config.toml
model = "image classifier"
dataset = "flat shapes of many kinds, plain or patterned, on busy backdrops"
train_examples = 48750
image_size = 48
crop_scale_min = 1
horizontal_flip = false
targets = ["its colour"]
num_classes = 12
arch = "resnet"
norm = "batchnorm"
hidden_act = "relu"
channel_attention = "se"
depths = [4, 4, 4]
kernel_size = 3
stem = "single"
avg_pool_shortcut = false
widths = [96, 192, 384]
loss = "binary_cross_entropy"
init = "kaiming_normal"
residual_init = "zero_last"
optimizer = "muon"
muon_scale = "match_rms_adamw"
learning_rate = 0.0028
momentum = 0.85
nesterov = false
orthogonalizer = "polar_express"
adamw_lr_other_params = 0.0015
max_steps = 40000
batch_size = 128
epochs = 105.0
lr_schedule = "cosine"
final_lr_fraction = 0
warmup_steps = 800
weight_decay = 0.04
adamw_weight_decay_other_params = 0.05
Rows from block 9 of a small image classifier, named by matrix and row number. Rows with one number belong to one channel. Each number is 128 + 24 x the weight over its row's rms, rounded and kept within 0 to 255. All counts start at 0.
After each channel's rows are labels from the 100 images, of 14976, where the channel reaches its highest value: "strongest on" is what is common among them. Only what is clearly more common there than usual is listed. The data: flat shapes of many kinds, plain or patterned, on busy backdrops.
# convs0: first 3x3 conv (model.blocks.9.convs.0.weight, 384x384x3x3, each kernel summed), inputs 0-127
# convs1: second 3x3 conv (model.blocks.9.convs.1.weight, 384x384x3x3, transposed, each kernel summed), outputs 0-127

convs0.220 [132  98 132 134 159  83 138 128 132 121 103  99 120  63 115 113 116 145  92 144 122  67 148 142 139 137 120 139 157 113  89  92 167  83 102 113 144 138 132 136 100 135 110 160 153 141 122 110 162  89 128 109 100 121 116 116 139 103  97  66 160 138 142 105 110 114  96  83 138 129 134 129 164  99 111 135 142 116 136 151 121 179 161  82  97 141 127 149 102  96 171 113 116 115  99  93  88 112  98 139 155 121 114 148 132 127 119 107 150 184 167 100 164 117 139  98 113 148 116 100  75 131 136 130  80 115 119 121]
convs1.220 [113  99 119 124 149  85 128 152 127 113 102 126 128 121 121 164 160 152 168 101  80 106 118 113  97 141 146 160 108 145 129 209 127 113 110 140 143 143 110 106 103 150 125 147 145 103 155 123  96 127 126 134 136 121 157 134 157 142 117 154  99 139 131 145 113 120 116 148 121  84 105 119 145 114 126 143 151 161 136 107 119 123 144  88 117 135 108 155  90 159 154 159  79 124 128 163 166 109 136 107  95  95 203 180  77  91 143 111 163 125 164 122 114 129 150 121 113 125 129  96 127 148 169 136 153 120 110 115]
strongest on: purple shape; its colour: purple

convs0.3 [134 124 153  87  90 110  90 140 149 106 169 122 141 135 135 109 135  99 135 143 150 128 125 130  91 117 172 123 108 118 138  90 174 114  95 126 109 138 106 142  92  94  47 114 150 164 133 106 143 124 137 136  98 130 142 143 134  81 131 171 113 136  99 136 128 194 104  93 123 131 144 153 103 120 149 105 103 135 135 125 136  86 119 138 139 164 103 103  70  79  86 116 146 126 121 159 107  95 162 117 118 103 157 120 124 115 140 173  91 120 118 163 115 106 111 120  93 144 112 163 174 103 131 110  88 152 122 134]
convs1.3 [116 145 127 111 183 149  96 165 135 161 117 135  86 117 136 129 163 162 127 131 129 117 121 143  83 160 120 106 126  97  88 119 155 165 108 109  90  97  81 121 150 154  87 116 136 103  99 137 161 117 105 138 138 131 113 104 118 142 147  77 138 112  83 155 163 111 154  96 165 202 144 115 112 135 101 169 134 136 101  86 137 114 113 108 150 142 133 147 143 127 141 105 129  99 133 164 108  83 118 152 108 164 125 141 100 122 132 111 141 176 161  96 154 145 127 131 115 159 117 108 124 136 115 146 132 140 103 131]
strongest on: white shape; its colour: white

convs0.223 [172 122 126 144  67  85 143 141 114 182 131  90 153 130  83 139 125  95 113  95  94 116 146 113 132 128 116 110 133 151 128 121 143 148 143 102 124 139  56 131 108 146 130 114 165 128 104 121  88 142 176 134 113 124 142 144 160 101 158 164 103 109 100 102 128 132 128 107  57 129 135 135 138 130 129 147 115 142 110 116 116 111 141 130 221 148 103 140 111 127 122 108 125 112 142 116 118  98 114 112 113 130 113 100 103 116 144 144 110  77 126 166  63 151 111 129 137 103 100 145 108 113 104 119 106 108 106 169]
convs1.223 [127 134 138 110 163 116 149 154 166  99 137 117 140  75 136 103 130 161 171 132 133  88 145 168 115 101 109 118 128 169 114 143  84 121 157 130 133 128 126  97  95 120 139 126 131 151 153 140 113 131 139 106 136 131  80 123 120 142 141  94 117 171 121 115 103 121 120 144 101 123 147 158 118 109  97 160 135 138 187 151 120 127 138  91 152 108 159 121 131  53 147 103  99  88 107 174 146 126 140  83  70 107 107 185 109 129 122 152 123 138 119 168 121 144 111 189 132 103 128  83 144 141 125 110 159  95 116 161]
strongest on: black shape; its colour: black

convs0.32 [128 129 125 118 102 112 139 154  70 153 115  87 108 120 161 147  98 163 122 123 164 134 115 122 145  66 129 111 135 130 134  88 106 102 125 101 157 144 113 147 137 146 155 116 110 123 127 101 109 139 122 117 135 110  90 160 109 107  80 166 120 146  98 124 126 145 114 132 112 104 104 134 138  95 221 121  94 108 156 181 128 117 158 102 119 142 104 140 110 117 105 165 123 115  82 125 116 104 145 106 133 125 110 126 118 147 138 110 116 148  98 117 133 107 134 107 136 113 128 141 117 113 108 136 104 126  99 128]
convs1.32 [105 162 138 146  87 139 141 189 100 141 122 142 107 132 143 138 137 132 129 131 216 149 117 166 109  90  90 116 141 134 101 145  91 102 184 145 165 122 106  74 122 120 103  87 123 122 155 128 113 113 136 126 151  92 132 154 131  93 127 128 109 170 104 102 134 104 160 154 134 136 158 160 112 109  76 149 152 141 145 143 117 131 126 127 122 114  80 119 104 124 107 125 153 160 167 124 128 110 137 132 116 127 127  98  82  96 151  83 123 139 140 149 116 110 123 105 141 150 153 131 153 139 140 109 158 126 124 195]
strongest on: white shape; its colour: white

convs0.163 [ 82 138 109 118  93  93 144 119 119 155 124 160 163 125  95 120  87 116 122 111  95 151 122 166 143 173 180 160  85 133 130 143  96  87 180 117 140 102 126 158 154 112 176 141  95 149 132 120 125 111 116 123 151 102 140 164 142 128  96 112 122 105 156  94 132 109 114 121 142 140 129 175  72 103 128  97 135 132 157  87 104 175  98 152 131 124 138 112 125 113 106 106 142 144 148 101 160 152 149 109 117 128 106 126 125 146 142 169 133 122  88 130 157  81 121 128 119 148 144 154 161 115 110 106 158 108 123 121]
convs1.163 [126 133 182 130  97 124 143 146 129 104  91 145 107 157 128 120 164 124 103  88  88 111  89 156 120 128  82  93 107 128 108 117 135  93 135 139 162 135  82 136 127 168 160  88 139 115 166 136 114 138 147  81 133 141 112 153 101 144 136 159 141 110 132 109 144 132  86 157 101 107 113 102 156  84 127 164 141 101 118  90 107 139 137 101 142 151 170 154 162 135 134 131  90 113 105 131 169 114 119 108  94 143 121 139 140 131 128 124 141 123  97 107 132 163 110  99 133 143  88 115 132 131 143 144 145 129 104 150]
strongest on: pink shape; its colour: pink

convs0.350 [ 98 148 148  90 118 125 166 159 153 122 120 150 122 152 141 128 119 104 126 200 114 146 136 151 119  96 131  97 141 144  99 121 168  89 128  76 135 139 104 144  59 141 156 113 186 134 140  89 139 115 128 150 154 152 154 143 149 126  99 128 144 115 128 134 141 161 145  70 115  97 124 121  78  97 157 169 107 117 138 178 118 134 114 126 125 143 128 141 159 143 127 102  94 133 124 111  92 125 101 133 127 132 168 129 174 151 179 132 144 113 108 145 130 119 142 145 120 134 105 184 122 131 116 117  91 130 113 104]
convs1.350 [ 98 149 140 145 109 111 129 121  87 135 125 126 110 120 128  89 105 149 128 134 116  77 140 143 126 137 121 111 135 155 106  95 140 182 167 130 140 108 111 120 119 133 102 143 189 138 129 137 125 153 126 147 136 122 137 155 133 140 133 174 100 115 126 130  90  94 131 170 137 145 124 118 121 138 150 189 127 100 106 110 165 115 136 132 144 139 154 112 120 153 135 134 138  60 123 167 133 116 114  91 115 166  75 114 105 194 123  98 117 152 118 148 111 142 107 123 102 144 139 110 117 146 127  84 154 127 136 137]
strongest on: pink shape; its colour: pink

convs0.22 [112 132  86  93 108 128  96 168  82 121 162 129 100 113  41 137 124 152 103 129 119 153 100 111  84 110  97  89 109  96 158 119  87 199 153 131 101 136 128 125 109 124 140 119 119 105 147 149 150 155 126 135 135 120 125 111 140  99 127 122 137 115 132 147  80 155 130 145 154 161 105 111  88 157 140 177 118 104 107 101 112 114 142  99 144 102 110 151 108 102 128  96 147 156 130 124 185 118 144 105 122 141 105 178 152 115 107  88 140 157 144 135 126 139 146  87 132 131 118 140  90 138 137 171 127  94 165 119]
convs1.22 [134 141 144 128  78 137 114 129 123  96 124 137  75 110 134 162 141 145 160 142 174 160 110 131 131 157 153 123 151 133 146  84 103 154 135 162 125 148 120 132 128  83 184 173 128 118 114 144 113 113 145  91 152 140 106 129  96 167 151 202 131 111 102 191  80 148 166 157 124 129 144 128 125 101 109 228  93 117 140 145 188 141 125 119 114 108 144 150 128 104  85 149 106 107 146 132 141 121 161 147 136 123 122 153 126 123 122 126 101 140 123 120 139 152  91 138 150 113 117  91 139 162 106 150 120 104 128 194]
strongest on: its colour: purple

convs0.101 [135 134 154 126 138 159 178 121 122  96 102 150 151  41 149 101 136 155  96 160 112 188 126 130 134 132 164  86 146 126 121 112  93 118  62 137 139 151 118 170 115 148 128 114  97 133  98 103  76 182 153 122 113 146 122 135 159 156 138 117 130 139 159 129 107 133 148  39 116  90 106 101 142 131 107 132 135  95 144 114 100 131 117 173 141 134 136 132 125 123 129 139 134 102 165  98 132  93 164 146 103  97  88 108 136 144 132 139 163 138  91  95 144 112 105 101 139 161 124 160  87 147  84 112  91  88 107 117]
convs1.101 [137 187 135  57 158 107 137 143 124 133 146  83 121 132 127  92 136 110 154  93 156 118 142 106 156 122 124 161  98 104  88  78 148 127 175  83 145 163 115 141 112 106 103 113 128 129 126  91  88 166 128 140 137 116 104 124 124 138 180 133 133 115 125 120 106 110 113 141 137 140 157 122 122 119 130 132 142 142 142 127 137  98 101 109 134 133 140 182 171 124 122 131 104 160  84 145 156 108  97  60 109 112 131 150 116 115 150 124 137 104 129 120 107 170 133 168 110 113 122 119  72 132 154  80 147 160 128 152]
strongest on: green shape; its colour: green

convs0.370 [110 167 127  85 139 136 167 103 165 114 128 106 132  94  98 112 117  84 138 111 133 123 121 137 148 121 144 114 125 140 167 145 122 139 105 131 118 137 121 126  88 122  97 105 136 119 141 121 171 150 135  92 124 146  86 132 102  81 107 132 177 148 147  97 155 161 107 116 146 129 146  97 163 127 136 167 151 126 124  92 177 114 159 154 141 141 131 145  90  52 129 165 154 100 119 137 131 138 129 116 107 183 126 168 148 111  98 140 151 110 145 127 113 119 105 139 144 117 123 148 146 123 137  76 169 180 131 131]
convs1.370 [123  91 132 103  96  88 133 148 115 131 143 110 101 141 122 126 153  93 127 108 104 169 184  70 130 128 112 123 147 149 134 111 147 135 119 131 125 103 148 155 141 143 147 153 127 152 143  91 106  90 125 142 138 100 140 157 145 136  70 166 146 115 132 140 127 121 106 162 137  94 137 154 138 111 139 122 137 129 141 113 135  98 131 158 153 157 104 128 144 110  96 137  91 104 137 131 114 142 136 124 110 127 111 140 120 121 124 122  70 143 102 174 123 155 135 140 110  89  87 150 129 139 139 108 146 128 150 136]
strongest on: green shape; its colour: green

convs0.109 [132 154 148 100 120 149 143 122 139 111 116 120 116 105 118 119 150 123 151 139 129 128 138  96 159 111 124 131  82 126 140 136  82 143 160  95 106 113 121 143 127 142  94 143 127 112 140 122  99 112 118 141 102 118 121 172 169 110 141 129 121  86 148 101  88 124 155 100 121 155 149 118  90 126 133 134 157 112 133 144 119 109 137 163 112 150 104 143 125 154 157 122 153  81 104 104 126 126 152 119 116 132 139 140 131 177 128 117 108 134 102 123 121 101  70 139 131 139 122 125  78 129 112 115 136 145 154 117]
convs1.109 [163 130 113 133 123 151  69 119 194 143 152  65 111 125 110 153 128 135 154 117  83 138 155 109 104 119 133 118 143 149 130 130 153 124 139 138 126 141 116 119 110 142 147 134 163 124 123 151 103  84 110 111 154 135  97 143 130 103 117 132 155 127 112 142  95 126 119 115 154 142  85  90 122 118 106 128  68 136 128 144 110  87 124 126 111  95 136 118 126 145 138 137 113 142 155 101 159 140 138 122 147 128 140 130  92 102 116 117  84 159 130 142 158 107 120 140 123 162 131 147 182 136 145  85 121 124 151 148]
strongest on: brown shape; red shape; its colour: brown; its colour: red

convs0.97 [ 80 131 107 133 119 112 136  87 142  95  94  89 154 161 146 133 107  96 107 112 124 109 155 124 114  91 107 147 149 135 113 104 172 126 159 101 156 103 116  99 162 136  63 104 101 104 141 140 169 123 148 154 127 126 126 112 111 155 125 123  87  99 164 137  75 122  96 105 133 147 111 125 112  90  99 129 101  69 111 113 134 109 121 123 143  95 181 102 139  99  96 139 102 128 100 102 128 141 138 131 126  96 109 109 130 131  68 122 134 105 127 137 107 107 107 125 137  82  90  96  88 101 113 138 156 140 108 113]
convs1.97 [102 140 157  99  66 148 133 125 134 116 156 136 141 115 132  93  97 125 126  88 111  94 104 136 118 156 145 131 104 116 117 130 127 103 150 142 144 141 134 132 121  95 128 151 126 148 137 149  99 114  94 142 129 154 100 134 155 141 139 133 157 159 119 125 151 146 125 151 127  91 122 130 124 117 104 117 118 157 190 122 154  99 132 129 194 120 132 139 106 110 119 116 160 123 171 128 155 112 126 141 124 106 123 159 106 135  94 146 104 162 125  95 136 162 124 166 109 135 106 112  71 174 106 153 176 133 117 150]
strongest on: black shape; its colour: black

convs0.38 [120 148 137 107 124 131 138 142 131 116 108 139 101 120 131 124 133  86 121 107 110 164 101 125 149 115 127 165 101 134 103 112 128 120 123  75 175 112 167 133 114 174 128 133 152 131 102 106  99 112 140 158 174 139 124 137 124 166 149 112 110 120 131 112 151 144 143 107 124 129 129 147 147 112 120 149 139 107 178  97 123  84 127  91 108 123  93 109 107 131 170 159 161 102 133 117 130 100 124 142 118 129  90 116 121 142  75 134 136 132 167 141 105 140 101 123 132 125 113 151 128 129 137 123 117 154 120 102]
convs1.38 [ 67 128 152 149 138 122 110 158 151 115 129  97 126 129 174  91 156 141 105  98  89 108  93 107 115 121 113 104 152 150  85 121 138 104 128 173  94 115 137 125 128 112 118  73 151 166 113 134  88 102 128  71 131 106  96 144 142 148 160 146 103 127 132 121 127 154 124 177  73 146 141 113 132  95 139 134 112 114 122  86 141  98 126 147 108 125 117 111 148 121 133 116  91 135 137 162 145  85 142  91  93 137 156 105 123 113 152 140 144 108 157 138 138 155 139 145  68 136 114 152 110 119 119  87 118 141 125 161]
strongest on: green shape; its colour: green

convs0.285 [132 133 159  96  79 121  84 119 118  88 104 103 111 135 124 120 153 119 111 155  94 127 157 122 123 105 147 100 147  92 142  95 132 148 128  56 133 138 107 135 126 135 111 151 113 152 139  87 154 120 111 132 119 104 118 136 127 101 105 135  94 143 104 170 157 133 130 103  68 158 120 132 127 121 153 150  94 128 139 115 137  98 137 166 138 134 117  93  94 108 136 127 118 155 157 158 107 121 109 119 110 123 156 166 106  82 100 176 137 162  96  97 127 124 101 106 112 141 126 132 130 106 146 136 117 119 120 109]
convs1.285 [132 141  93 134 119 156  85 155 100 136 111 122  94 132  96 140 100 122 161 165 125  90 137 129 116 119 120 142 144 106 125 152 156 164  97 105 118 134 107 131 132 152 106 170 155  91 129 126 129 109 129 115 129 136 114 122 113 122 118 136 150 126 120 157 145 106 102 141 121 157 144 152 131 123 126 134 159 151  68 104 178  97 166 145 188 108 120 109 127 136 127 172 117 110 128 178 125 120 160 150 103 147 118 123 110 114 116 118 166 147 143 105 112 142 133 110 107 123 119 113 125  96 125 138 136 127 135 148]
strongest on: white shape; its colour: white

convs0.324 [117 143 123 129 112 124 144 123  85 109  57 137 152 150 132 179 103 115 124 163 104  91 137 106 104  94 106 144 101 120 136 135 148  96 106 108 134 123 141 142 137 161 174 136 117 101 147 111  77 117 128 171 113 123 156 110  78 123 140 154 130 107 115  90 137 124 109 108 147 146 149 145 181 127 101 149  97 132 125 148 103 129 135 141 143 157 132 174  77 135 144 131 130  61 103 155 119 112 162 114 141 103 132 149  98 154 126  88 136 139 101  90  88  89  93 135 122 112 126 108 149 101 150  98 125 188  71 111]
convs1.324 [153 149 131 195 142 144 103 114 126  94 130 101 155 107 125 124  96 130 129 142 108 103 119 126 118 144 138 117 163 139 137 141  94 126 186 115 161 114 193 178 113 123 138 170 131 175 122 107 113 133 130 175 126  82 160 108 147  92 134 121 133 114 150 147 132 126 100 154 142 156 174  90 107 116 129 207 149 122 129 139 116 138 139  94 163 115 127 107  95 127 144 127 106 133  97 112 152 133 138 170 136 137 131 158  81 120 142 137 170  98 146 102 115 177 128 148 111 146 147 113  99 123 148 128 142 140 135 132]
strongest on: purple shape; its colour: purple

convs0.254 [127 147  86 102 126 115 152  83 115 111 111 119 108 163  80 162 148 123 112 150 107  75 134 179 151 123 144 104 122  93 141 134 125 115 133 132 128 133 136  98  96 129 115 133 107 120 126 106 114  93  88  80 128  93 121 152 126 132 127  99 105 127 150 135  96 173 132 135 138 165 165 108 150 116 115 129 122 142 153 152 128 121 155 131 102 124 124 127  96 165 103 103  54 153 100 113 173 133  91 148 182 112 135 146 142 146  95 162 141 132 125 174 122  89 126 106 117 118 134 162 118 156  96 137 124  87 110 134]
convs1.254 [ 90 147 166 185 145 161 116 143 114 125 131 163 115 141 127 148 100 110 112 147  62 136 127 134 152  91 115 129 149 145  88 200 111 164 120  97 107 105 104 132 144 129 130 157 159  70 125 140 139  96 112 137 160 126  99 156 125 174 111 115 142 137 134 129 129 106 122 156  90 170 144 137 134 135 130 146 118 138 101 122 129 139 133 147 117 128 125 147 118 149 141  99  85 116 129 131 135 120 131 136  60 115 155 133 142 123 142  95 111 137 152 105 139 114 159 121 107 174 112 108 121 130 114 164 183 148 130 157]
strongest on: white shape; its colour: white

convs0.319 [139  98 134 157 117 153  81 133 100 145 130 129 108 130 111 109 137 125 141 114 132  95 127 137 104  98 136 127  84 133 122 166 109 150 147 131 166 167 130 122 134 132 146 109 134 130 120 128 104 120 139 142 156 128 143 107 107 125 113 146 100 149 135  93 118 150 145 126 105 126 108 146  50 154 125 145 120 143 152 130 122  99 156 130 112 127  99 137 155  73 100 148 143 124 111 117 121 160 136 143 106 151 172 100 121 130 100 115  73 172 148 105 129  92 137 101 137 141 110 151 167 145 140 107 137 145 155 140]
convs1.319 [ 91  97 120 117 146 123 127 147  80 110 163 142 134 152 147 127 107 151 116 130 117 113 129 142 136  79 153 103 160 119  37 159 140 159  95 124  87 125 118 121 143 135  85 109 151 112 125 161  90 131 124 127 133  88 118 133 115 161 149  92 111 101 106 117 106  95  95 143 178 118 106 128 153 122 172 142 134 153 108 139 163 101 136 108 155 111 119 132 116 122 131 175  76 105 131 172 161 149  96 126 117 175 100 130 123 126 118  99 131 140 150 122 140 176 138 115  65 123 105 125 145  93 107 118 146 149  87 133]
strongest on: its colour: purple; its colour: white

convs0.114 [143 121 145 102 148 114 153  79 102 110 107 130 137 117 170 117 133 160 140 106 126 134 118 107 132  85  78 109 213 129 124 114 151 118 120 143 153 121 135 166 117 157 121 129 135  79 116 208 130 101 103 180  98 119 120 109 109 156  80 105 128 129 141 104 143 125 135 130 149 101 120 116  91 107 129 121 124 126 141 156 133 100 135 139 127 125 168 152 111  75 171 153 106  96 104 146  84 153 119 119 137 146 135 128 115 105  91 105 145 118 160 137 126  90 125 102 126 117 141 108 107  83 137 134 140 137 129  97]
convs1.114 [149 126 134 148 106 139 114 156 127  53 122 155  77 158 128 139 127 133 149  96  89  88  93 152 116  85  92 139 144 149 123 138 106 124 129 110 142 132 105 121 171  90 124 157 136 175 118 134 134 120 126  87 123  76 114 139 127 130 106 130 100 129 106 125 138 140 110 153 128 106 174 155 109 100 115 130 162 146 186 119 100 140 108 134 144  94 109 132 100 113 140 154 157 143 162 133 150 122 121 137 128 109 124 183 131 114 131 109 152 108  89  88 135 166 120 151  77 138 137 109  90 150  92 147 155 148 108 146]
strongest on: black shape; its colour: black

convs0.132 [107 128 167 131 171 156 115 140 134 128 134 129 124 109 121 149  83  97 135 115  86  68 106  83  97 132 115 129 134 139 123 131 141 136 146 141 127 123 153  99  85 121 124  95 145 145 146 102  97 124 123 127  92  95 112 150 129 128  91 136 158 140 130 137 146 150 105 138 154 104 135 133 130 140 120 114 110 166 134 103 104 106 129 133  91 110 131 137 122 116 108  97 181 105 124 130 128 107 117 132 151 112  97 108 128 110  80 137 145  77 131 113 118 151 171 143 141 132 124 150  77 128 160 133 149  75 130 119]
convs1.132 [107 132 101 163 162 104  74 111 112 162  64 126 106 147 177 133 111 153 101  98 128 131 108 107 148 118 137 134 109 102 155 132 108 140 101 153 108 130 172 126 133 108 122 177 106 131 143 115 126 153  97 128 157  97 123  95 144 164 153 164 116 153 166 117  73 149 153 153 131 147 130 102 122 118 122 108 174 144 161 169 162 100 102 107 181 119 136  89 121 127 124 127  92 136 191 117 105 154 149  89 115 101 118 168 137 115 135 129 112 135 122 139 138 142 115 110 110 143 105  65 122 118 101 164  99 156 116 113]
strongest on: purple shape; its colour: purple

convs0.43 [133 145 111 124 127 110 106 135 129 106  64 115  96  71 130 132 160 128  99  97 157 127 118 120 114 116 143 117  80 134 150 135 148 112 112 128 133 163 132 157  82 127 104 116 114  96 115  81 133 156 136 133 123 128 123 115  92  69  86  93  91 120 144 134  92 133 124  60 123 128 132 130 126  71  92 143 117  80  96 138 142 112 133 127 124 121 124 114 133 153 116 105 112 147 114 144 149 101 147 133 124 163 138 145 109 150 133  98 161 140 153 121 156 115 113 148 141 129 142 152 110 146  77 108 127 141  98 114]
convs1.43 [103 147 148 139 130 158  94 110 110 120 127 140 123 128 163 151 117 101 128 142 133 145  95 125 107 128 132 120 121 136 115 118 131 143 176 103 117 106 109 137 160 111 119 112 153 111  83 104 122  96 141 119 140 134  90 125 151 119 102 131 134  89 116 137 142 115 124 108  88 157 109 139 127 133 126 141 111 106 134 107 138  95 123 124  91 138 134 149 143 150 126 137 124  94 136  84 161  93 157 120 115 153 211 169 100 123 119 118 152 146 120 142 147 115  85 119 153 172 145 130 127 110 159 142 142 113 160 135]
strongest on: white shape; its colour: white

convs0.375 [155 101 161 157 101 163 147 165  87 146 127 111 154  95 175 141 138  97 167 139 132 114 147 120 155  92 156 162  83 112 120 109 152  94 111  88 115 134 150 126 138 124 136  97 149  69 123 122 108 129 121 125 124 134 151 110 123 139 172 111 119 135 146 147 148 122 126 117 135 114 137 164 168 105 109 120 150 154 131  98  95 115 137 188 138 117 133  98 139  93 139 142 113 132 147 104 129 103 138 115 112 112 145 115  85 154 174 118 126 101  82 145 108 100 111  99 140 106 118 164 124 140  94 128 113 132 177 151]
convs1.375 [ 93 135 114 136 134 120 155 102 181 129 118 122 144 147  99 120  99 139 100 101 151 122 119 201 119 149 132 112 126 109 152  96 147 136  83 126 111 158 150 130 111 135 139 157 136 154 158 144 131 101 132 128 124 135 135 144 120 103 148 137 156  77 125 118 178 138 110 126 162 119 172 151 141 113 105 159 138 128 184 132 117  88 145 168 135 119 141 125 118 140 107 124 135 159 120 127 134 107 135 151 113 138 155 133 117 118 118  93 144 148 118 111 117 133 103 132  91 137 135 101 118 162 104 134 162 127 100 156]
strongest on: black shape; its colour: black

convs0.50 [156 133 128 142 117 140 121 138 149 136 110  96  99 151 133 120 132  88 113 137 100  99 131 120 125 135 147 102 156 104 119 115 133 183 154 111 131 125 143 136 131 171 120 162 161  88 135 116 167 120 132 126  67 116  96 151  89 109 106 179 124 148 161 202 133 167 131 106 102 168 106 141 132 107  81 159 156 113 144 117 129 118 162 171 151 129 134 163 120 137 153  70 121 156 153 125 105 128 107  96 127 170  87 121 151 108 116 132 111 104 145 162  84 142 125  88 128 137 125 122 158 140 156  97  88 116  99 143]
convs1.50 [105 155 129 123  90 191 113 125  98 124  95 125 119 132 118 129  97 129 134 174 104  97 149 143 147 162 126 118 122 141 113 129 142 177 134  73  77 123 166 123 121 135 114 122 130 113 141 172 138  91 151 116 107 152 112 130 131 134  93 114 149  78 119 179 126 142 122 160 138 146 155 106 132  97 116 135 154 118  90 122 139 116 162 112 130 117 102  87  94 162  73 106 104 110  95  97 139 131 131 123 131 134 123  99 109 134 163 124 116 120 128 136 139 136 127  95 129 157 107  98 147 133 155 172 149 155 171  94]
strongest on: white shape; its colour: white

convs0.124 [116  98 162 112  99 145 154 127 135 171 112  81  98 121 167  99 157  94 109 144 125 108 144  78 111 141 109 147  80 159 122 116 149  87 122 127 132 136 106 136 130 130 170  90 184 126 138 150 127 112 114  96 137 132 110 154 182  86  98 188 100 128 136 144 117 152 118 110 117 103  88 141 122 135 126 140 124 137  76 109 103 139 147 166 138  94 132 123 131  76  93 110 113  82 109 123 141 107 123 105 136 123 105  99 136 148 140 110 152  93 124 140 140 111  97  85 133 134 108 144  70 127  83 172 129 141 103 127]
convs1.124 [115  97 146 145 115  88 122 115 109 143 132 139 202 138 124 134 135 150 128 145  93 130 128 167 150 159 112 121 120 150 129 111 124 105 104 135 140 142 141 119  88 147 112 162 110 172 131 125  66 161 132 113 145 116  84 184 119  94 153 123 108 116  98 116 142 135  93 126 120  91 154 106 118 120 131 148 142 140 142 119 133 107 151 151 165 115 154 138 117 126 159  85 143 125 120 113 114 100 165 140 128 155 116 147  91 136 119 103 142 110 102 124 176 141 137 158 112 124 117 106 147 135 155  87 129  89 127 101]
strongest on: black shape; its colour: black

convs0.147 [133 110 162 111 154 159  97 122 125 132 143  89 122 135 139 141 159 111 133 153  69 130 131 134 101 133 104 125  80 138 161 112 104 111 122  99 156 110 136 133  93 126 145 157 110 127 149  76 120  90 140 165 128 137 110  70 144 100  81  78 123 126 181 126 139 119 105  73 112 147 106 111 175 129 113 140 118 149 169 135 107 153 116 176 113 133 133 176 100  79 135 131 152 139  81 160  85 136 141 129 128 167 141 131 169 128 130 135 154 146 142 109 100 142 120 113 127 168 104 104 106 160 107 142 128 156 139 103]
convs1.147 [122 159 108  90 141 120 119 109 132 139  99 133 144 132 148 131 160 130 162 115  76 107 115 113 102 105 140 103 143 136 144 167 107 173 108 160 118 151 121 125 157 119 102 111 133 130 130 115  95 101 142 120 140 120 110  91 116 105 155 123 134 117  74 160 136  91 134 137 132 169 139 152 125 134 123 150 164  98 116  83 133 167 160 108 135 112 125 117 131 138 129  98  92 172 146 155 120 151 144 135  90 135 123 132 102 142 137 103 132 149 123 120 157 137 148 115  91  93  61  81  94 126  98 135 158 140  98 115]
strongest on: black shape; purple shape; its colour: purple; its colour: black

convs0.26 [155 135 144 140  86  98 147 116 117 168 134 103 121 106  98 120 123 118 134 131 140 112 171  78 150 143 134 119 105 120 131 132 140 150 121  92 139 160 119 117 145 108 139 125 139 125 140  87 129 132 116 130  91 109 115 109 144 136  94 140 109 138 145 123 159 215 131 115 110 141 138 175  88  91 147 143 130 118 132 150  98 106 134  88 172 119 116 116 109 103 116 128 156 153 124 115 110  98 121 132 116 133 158 128  92 144 141 153 110 158  84 167 122 150 124 108 121 148  94 150 106 157 120 141 159  94  97 128]
convs1.26 [102  98 143 130 180 162 142 144 127 143 158 150 138 112 110  99  98 123 148 154 117 112 152 151 129  81 164 120 109 143 101 114 152 153 167  98 121 112 127 115 188 110 109 141 154 101 102 163 130  84 119  81 121 132 103 160 124 142 103  34 142 101 141 160 136 109 109 111 173 184 145 106 129 144 118 152 163 142  80 105 115 128 112 134 144 102 129 137 138 133 154 149 102  90 112 161 146 119 133 126  88 151 126 152 104  97 127 103 161 147 143  53 120 151 156 149  88 124 118 111 143 136 150  94 149 132 120 132]
strongest on: white shape; its colour: white

convs0.299 [113 111 135 131 107 115 127 143 153  97 127 134 137 134  72  89 156  99  91 136 111 126 118 153 121 119 180 126 169 124  84 107 115 129 135 101 144 130 113 141 128  69 131 114 126  85 141 105  69 134 133 111 129 137  96 102 152 120 139 120  99  94 150 135 171 136 121 125 135 156 117 153 131 103 108 140 126 144 115 131  87 110 159 120 124 121 102 134 141 111 116 129 178 143 114 127 144 108 134 115  87 100 146 136 135 140 111 114 134 118 168 120 164 178 113 122 115 127 173 143 150 145 126 137 135 148 113 166]
convs1.299 [131 141 117 124 150 139 137 159 115 107 122 143 145 154 112 109 157 109 145 145 109 112 100 145 140 122 118 130  80 131 110 123 139 136  99 105 132 102 112 109 110 125 141  98 105 117 106 133 121 117 130 120 132  88 119 112 122 175 129 119 129 123 101 124 128 124 150 110  62 158 146 103 142 129 127 137 144 185 134 152 122 120 191 114 142 103  80 130 155 140 123 163 127  95 135 127 144 137  92 145 102 166 136 129 120 134 118 111 113 135 119 121 137 113 159 133 116 170 139 108 131 123 192 112 127  87 167 109]
strongest on: brown shape; its colour: brown